From a checkpoint of a small image embedding model.
Model: 16.5M parameters, layers 8.
Data: trained on drawn small creatures on textured ground, 203450 training examples.
Rows from block 5 of a small image embedding model, named by matrix and row number. Rows with one number within an expert belong to one neuron, the router's apart. Each number is 500 + 50 x the weight over its row's rms, rounded and kept within 0 to 999. All counts start at 0. Numbers have three digits each.
Before each expert's rows are labels from the 100 images, of 14976, where the router gives the expert most weight on average: "top examples" is what is common among them. Only what is clearly more common there than usual is listed. The data: drawn small creatures on textured ground. In brackets: how many of the 100, against the usual share in percent.
# router: slot weights (model.blocks.5.mlp.router.weight, 4x512, trained with AdamW), inputs 103-205
# up: expert up (model.blocks.5.mlp.up, 4x128x512), inputs 103-205
# down: expert down (model.blocks.5.mlp.down, 4x512x128, transposed), outputs 103-205

# expert 3
top examples: pink (100 vs 8.4)
router.3:581365440463536450494460614518511508498458470572429490507484506507524520490449566509528476541567496492546471491457382502456538509380469535538386604518559508482530536436475647476469561451501549573585534458443494512455557420517521612411444510455477423587487435509457509419477468408542549603416495427467536437450
up.6:406493491476494493475482570539421581462487473490520524418407475516453409390530536475471439455517508567529638402492481494487513422479566469500502408509466565554530522478541488572510542508362537441553505371485569486487513551496464606550538546544544534520480441544529543448527537518450481406525546452517436567519
down.6:510480524538479485530498481491585431458534480567474531451547503485431574504432471434514580499481444529513487494508517609455462471426505393534487412416558421575577510430555539533573542489433464541492490540434510479429426461523499501492477513514417573419574574523467540531387544547430558507522547433489535504442
up.7:590406514557502482490494512488509455558463478477507476536571454474404453442539498456540508434574437518477497526502448524476465501510508513590521411434429525457430483549425498444586439413441455545454496475467581472453519500480425520521523582559452509539646437449379447549477501645483422443566503576558566546354
down.7:549441440561488531487510483489525502432493441474361390472508508472482507503475528473416506532447490517513611452566472436467433549490430568475470609514511470457518535473579482526547660584451410454503439535500454510486461473493562463505454391443446562464415441530504491443519423546542557487415522551543471485593
up.8:486543442536473534460492487475556518469485563483591566503544483509491502484416459518490433458487440491534429473490436517429538497466582436520557372443554520628568589493418565556549469581568481549478496438484413510603481494397428414578449530468475480372517523427560458558384529472514486418517487459525413554565
down.8:574517438466483462494512532505583467562448497589496551388554479448431555476489475492537409427526447479500508522466497494491533435480469508458533523434509371545464434406418591519588459507505517542496505434465460457617504529443521615504457556535476527539500438575547487497495476481566640505449440506426514482519
up.9:492455503473529468525520465538551556538543440557546571450545437485520468496465388407567467565506436547484613481464485561525456532514469502550473489459480567471520351487541412544417457494554486505524461547426522487527514463531510527502553495468469395591488409512499556501460487498478476458535513405466534492524
down.9:444493519485613517533568431561458549581581470542418548445432531497454498519484469451495476509454426483452574482490483443533449438445422537593471465511533505470467516500544504497483478509445476449491544524452490445399551447559588535517477537583488436483510436547342456502493547504534614465393469411529558490505
up.10:508428565566412570435502449460519538561483434455497483566473483377477503457524452476530465530472466577448518484474438501512545412578551564527470475513562484528530593502496462530544528527512589479407471530554580507470527507513442458478479500535422519539447471536456633511540546520515481551632482447483507558525
down.10:485527422551506398504459502548487498491493515496488395510454487471441388594497503489511429416573506411494451419431420529556521459464535503502492453498543533452535538418542478462554487502530449429418548467470428462509578532432402455464485559487519554486491506513562549450487480423452428572450456548458421469539
up.11:508510523459470515506412474515458513526486529456516525541533485419548438547444500531508483476482484469499441507511441505539542451529500490428470511411550582487466508496461549567533479511508529531457475435512464354426494493546420463534509467593465584518467434494564523497519395443469468506577483416468436463476
down.11:599498489550561512635547534453447512563509517475466534501532448433543460524427542507466539540514481387394479464437525442457523574439584463523580553502490412530426556511518543515468532548477556497459447487495501565467510453477424427535500548484487523527472593514467488500486561399486486550539419480492433472418
up.12:440492574544560482544464457414511484528477528468549514475577469569507507457517431424551498420546518578614502600540514515482589481500442565498570471421575510530476481419583585482523474464506586488476433581587433436478541563550543474460589574482420497546517481543555423465533476482430541512444446454513486594457
down.12:525392443465461469513506507565456498526488579489484589444464358352486481478558598486505547476545543472496563455525481496408477397514585412488543514516501457415533546512458513395474424476482511487472544541533534490603474499490415512452495414425531504480555490551505573508559493506495501505464544537509498530479

# expert 0
top examples: yellow (100 vs 8.4)
router.0:518486526560519579478473433495487513510480436547520464447494514432478495543582511509475544538437515456554516479535508469505447528483491405544507545499555487495529510529373491526527392475398530435422501504490479459444560514544460495506478592525510540486399416484461492494520589504453455498411570428563542503478
up.6:532488508543583475471483509480495500547537482366512386458458547470535550553547465503417470539518423527489502459548481472535516526540589551446610512456482527506550506562474472511487546531520489587504469393483547554451534510533553478555534480377531400485574536534463553497488552500489395549468530466501406447555
down.6:482515568433497460520570502467488459402534477552567522484461438502513443552607574515464558405534506426518501484490549585520523503500440535488463360590466440455477448445508477535526597478509539455497538482530503380615374455534482409443490576581486640536565496667526480483482496377540605539467507538514530505500
up.7:498464477603437563492558488504501523446517471611487534492449499538593532545561467430443519521465526514486448448392543458492469517548472519577506488404541519560545450527418568422519473492453485526505527519470538434503400516491532564469507488551540445464393457492437456469514494531570490499464639573479490510433
down.7:552595487469518550430430437476407520466461493520453422607474543525510568606523524477528498476524518532512465523511493482502502592496550495471520504484557555557517548547562527523510499559548486556521527498498446486472456489421525532489468426522512391563538502463489522560596362460475542578475546486446462347506
up.8:583546494578437571515473502617478527561550515599506476493504432552544655526499573460499543529467557530516439444396546420497553428505466549545458532385585503569475494474428543446524499465500510471475579522455505497512540547450475568480571455576519447517523483453484477525522510549511432507491602417501459497477
down.8:455564506493487413371470466498438533473488505465503469537516491440514574546497444534448507517466428481518507511508511560532536559506533513561559537472528509508547557500531510464521571453547498486502522541484506471497529545397533480536504500466539436455569562602451522546431371477487484546561595582425508407556
up.9:464439578413576505537492613444464497470561588524569486512481463507568472524533564522533473472519540475571535409386506392576559465531521494422380427635525556465500450481478514520566566482503534453567460540446477501469410503548437536509460480465523522545557428501537481559506501544431537550559460442502507490461
down.9:388510502480519545493447456470480473480498510557475469472564466471533458472618514494526550437457472497501531540435497519508491514450449422503535534572515551512562502531437430562391519491537532552440471459452485415465480581494436551526554436468503454511412504533462587529516421543444494501541484623485436552510
up.10:545481508555545568499459566487449493453532499542469453492451396496574671517512579468396441503532550472547448456501574456435480482451477577447515504476548533537434501536452627444460490522476552534569519516533474512439478502435564537531535471535578440462479497435572400492524487533554619495468538482495509516515
down.10:488524455440480493446509497464529465518451480513499469546454544514484509625520458483450419573499475506448378517396534498616479513528409533434451574410489497456536572524493506481541484552559539528493512466541571571468564477425542436488503533504466531492480436497434476412486368446550542529489538660441457446521
up.11:504516437495426460525531424443511541464455571558513530508411546504492460494462530541553490536493548530431489497410580493547508478521538561494537501530543404474472469482533587523517540513528469442492519523431540511480384536514508445411481584585499618481442410472486539502470490479435631494378478511502403429568
down.11:502472557510508537537495554467518556438524538531458528508476628611501433498479615481388573517516510441572519480459524529466488489453472489505468560455538553581415490475599408478532604597492480512589458473545519457622396597443423551580577432528534380572537503499434570495510462457527462555562494528515500509373
up.12:468493519513511468521516530515474527429554510572417473499525436469544529518475487399524451509543401480449468457437415397472519469503494601506475555500450500548520530484520604487488498482501483565501545499515479484499535527461554468499501459487425445530498497423392472468526460455565543539602476427483487446452
down.12:494589557467451591496487502496578466448509508484484480423522481558471556534473492495478432519509578435486465468461493417443470499677439532577495605476531547501513487472537491458395485465480558468489520409461497498511469505441508461521594445517504519418438587481539447447469504552484555528424572470472476546498

# expert 1
top examples: grey (45 vs 8.6); teal (40 vs 8.2)
router.1:422518585521511506465514485453549507471503527437490555538534411570585440503553543460429438434566538539508456521494612454565605411558466473521520513516426547472469453503549479539467507497540446537441463398530468472569442589547466500522549464593478484452543600492545443503473479626453493437591513584486450577565
up.6:460492432441565423547500534414519520466581418515435547453520491563604418472483466405496478603561443385476552512466467476486382484450478488479410501521469450500482443482527507527517517481461528444524476516388499502454554518549453576522521497543505544577371547500446515482504511500471539488393517439533493465396
down.6:489509505582468569547511489587537482489405542463598425483531527576473574495566559606437523394476569478577426518510471540515533451537525460472552517523505533489476537568507573475499464564498499563494543491536570521585555360434519454457566524456495503466556506448612449503531473600507500425556486446533451593522
up.7:517495484521530503593535519552487496471411539519448461495489600493490511519352498527402527514459489502499555491497531462442528551431499433496538512505529528593522497452564519381528450561534428580522480450575478499560499545429466500471546471449447472551512531440589518447520476473526391521488508497432507576513
down.7:423581551470415487514404542495480456476518487503654507416511419508507460493507457537621443492473394558569498477579529514513437508470520486488458428452421399516507484494523524530489572419522476571444488505507478520543480558539542596455444541593472563404452511591395426485466544543576513543565481420480521534416
up.8:614495435463504471565475467523570432658498515519492454552485458491468496499584438480563506571631415562472443618454426432446565452593454431549572488491444455523521550463434680428474471503492594593563526599404442510494522431468423490492484529506445516479617515484541443449480488479539550560535492448512488448439
down.8:477629498428485393506508494460473491375485488492524450458524535440508530549531559493482505515516532499461513463514431564406452518479501500597532442449480501416452392463413503575580512416462557525498506432553426512383450530459483501530484466426481522504534439506530450474480531508476479497455414478518579507451
up.9:460501487440493515451416501578508475513577441475479491480475394480474460524529464542438517449428535547525476478556390510417604499473460538520484501452556542472421474549420460471618477525508512547532493467577645540506563535408586443458522447538525473498432516452563492516622564460500453532531479450560505555437
down.9:520564505558549516538575499519535383492487556535481546521496478565468400414533534473560488487458443484463609512538504426526488563480566435542463568547481479545497598465442628524512532397487440512467441489417543485512496479447508556433484483490479456420501392486528515523454495430491530470465485588426607501406
up.10:484531380548587655556559492539539441577372529565559530573509478462475501363548564444551501595488441508473546490495501504544450632467480525535563509438506492547574434504543576514472453535643470492505410519466366513531465513520450435552556560471473493531515539500463496501469448506563509575348508439501536493508
down.10:463439532535531456619598470571462495562522568503475467465483638462546460477522426423464548530618541489475493489484527562454585597452575492470491510528470518621463515424448536509545535506449459508453506532446431504489457458505523600563544501596553490497497496594481606452485489548474500613509525586510569488563
up.11:347370516457528443469561461425503548457522573565500553536554460550538432500463532408448544391484524525548546506454506554574503547411435542512443566454438555471447356505491514490471516502505434491546491590405584439533491514435536582453472500571511481476453597562506483481488432510455555506403494499479553489534
down.11:597565590436459581531506509510612515450413458484482443548500513460523578546523575528558496406559488578559488418490554417466577555618553500493510566519484463483485592508559468456518496561542515532423467494615452453475546504458502431532564444536502497481533525461527521526561507517504441519538548505498501458519
up.12:324515452465551563460448478487494554487445486579408547490409444467521477452572466473538433608457473489426545437378454426596523588472517502486414423507452489536490498529446495528411436423505497530439414430431509540570497467475586463430655432495537510552572472494525546452433526443565543467437550472513493403508
down.12:591576628494394563518465512503510511552541535436552552458460468433488449518474599578521488431532549550517535509510579452491473536551487469509483509485474495479469492477515442498555552479558503535423507450587547567554451467557451490592415527494420540504503472480549476506423548472429423535530433416450453565424

# expert 2
top examples: orange (100 vs 8.4)
router.2:490512435476441587472437510491493467521455520483562463543557520598433492490491461558500584459465498584482469485520492532438470563462579544514540470414572595470513508486517464443563509554504614502541459545472552477513478443400455460430539553442506551530595569497527538505545491487547460551583495487480447518469
up.6:462464501446530596522485421440488519441600468507440605577488485586500556456523480498512453455581510500498497458439464558505505489558474584460447473500501507596559533495515547509459555474467533456558510464399472509489473434479526484534529543496532540483435508425463451480521603510484644448458527431515487591462
down.6:407513427483579463505432489453473606509469499504484535399468525500420538469421504610493482494481488458470440558502574513564512501530484529408413443429560425486501544413575447479502496530468528471559493559510615614517471544483505500556558544543470535502451448430437492477429478489420636505477598483448421556575
up.7:533466449532574476567510556533626434422511477471527530546510529472542420553431507441454541423446345435462428518488494483615487481622601452386483505544573519448424500563467532559519515560478436481561466537491485484468367465502393429472588459488479563496442500526528480574487450542454563427508498507564520519500
down.7:474509412514600524425523423485501530649616532496584478495550491414482512553492525502600491553469567489440543594547548584503564504375496431485435490568494510508481457505501551480470554581538474475455547433447477481531453507559523564473637471425469590495534494485476431436475631541441475484469449444524429481583
up.8:548509630415564441518513478469525451473537428459434444500485444485426458456474544525532540485575557470517411549512480489464406445428497572522479509515435471512514462464553522529614535474575654481491486507504495510556541607509551475553513454397524560482515495497571546438445543519491516493479459481547417525531
down.8:575504587549523421537506586492462474472556508452466444513486468448413490510427551517475521543539474475506475483510525529458535406436530549404412633537471564477527498508577546530522540461509562537520475464563439597554490493501464393421540481460529502462424427548582451510532543546492476559427513469458453522470
up.9:574517456486547442488512540499464499494505485510478517533484523611472512531370550474521543501485483490496528530453545429516447506679540538485505397422500516449499548542513504523614611432491437506522475487543451590426502506428425513513454508553569510502561475391481563430561428434472505579518473596486508414478
down.9:463495520476450440591502456459532499463575537527445551536536476508413504452465498480506563483492458536570575321513524471418602480483451469585478460396454458509492426562417478534476430359523507374456463496505482429515464508551535575441421579531499542528442517493411463461457564475472436429554445483477574592467
up.10:460529617496463518437499433503502570470521509462448465572489506454379554446537406460573489594483418531478551417450574439454469586606474494486524481506485492556624447562485390511490515478523632473531380519506500546483462606521535461593559471468547461523473445523487586518523465568528458545506470609561487468562
down.10:483500484560479513581534533497540439462553432484499424449505491463384442492445511473444535565571464393480539517505479451492507508506523515558566409404507440513563418429538506574582521439502557579495519475454485518588549453417439478548506504447494467500449507450490497516478545427501496365535512476468460521523
up.11:405517382443500461436473519465495505504527494520541596501495511494492488612393502557562519561546464546491541514529458539551417523524483475505472574552499474537388523513547587499487499524463522439510516507469524528508488577530436471582445549503482557459436451493430482474559534424535471425550432560571460440521
down.11:465470456554510604518533499539541524486534512383493480539470505417486559520486467502496520519548502480515555566534535457570514488380477490567484553556515573468513461546472602520434497496579465440484389456458542513431491545441587530591572485510580496492450453489455538535459525563491545473544460460504588464559
up.12:592498590532515534516499517520449510507449482453500511491343478470505550476570470485525552482449500504496553422426570464467560524485493503595565634406624483427524493476486509501465487508448437400447443575521489571466513476476486545505512477546541543520360444398500439464467524628478565595535402467523474474492
down.12:545593565474509395571496471474503502582569529589558475562511554413485548532516527505481559518486463433576570520412528432461402509515405480535492527532562393497492434468529467525469483507559476388472511512481450553556515488525426518466437455362453543466465551559523448517523543456507451465580545529560475533503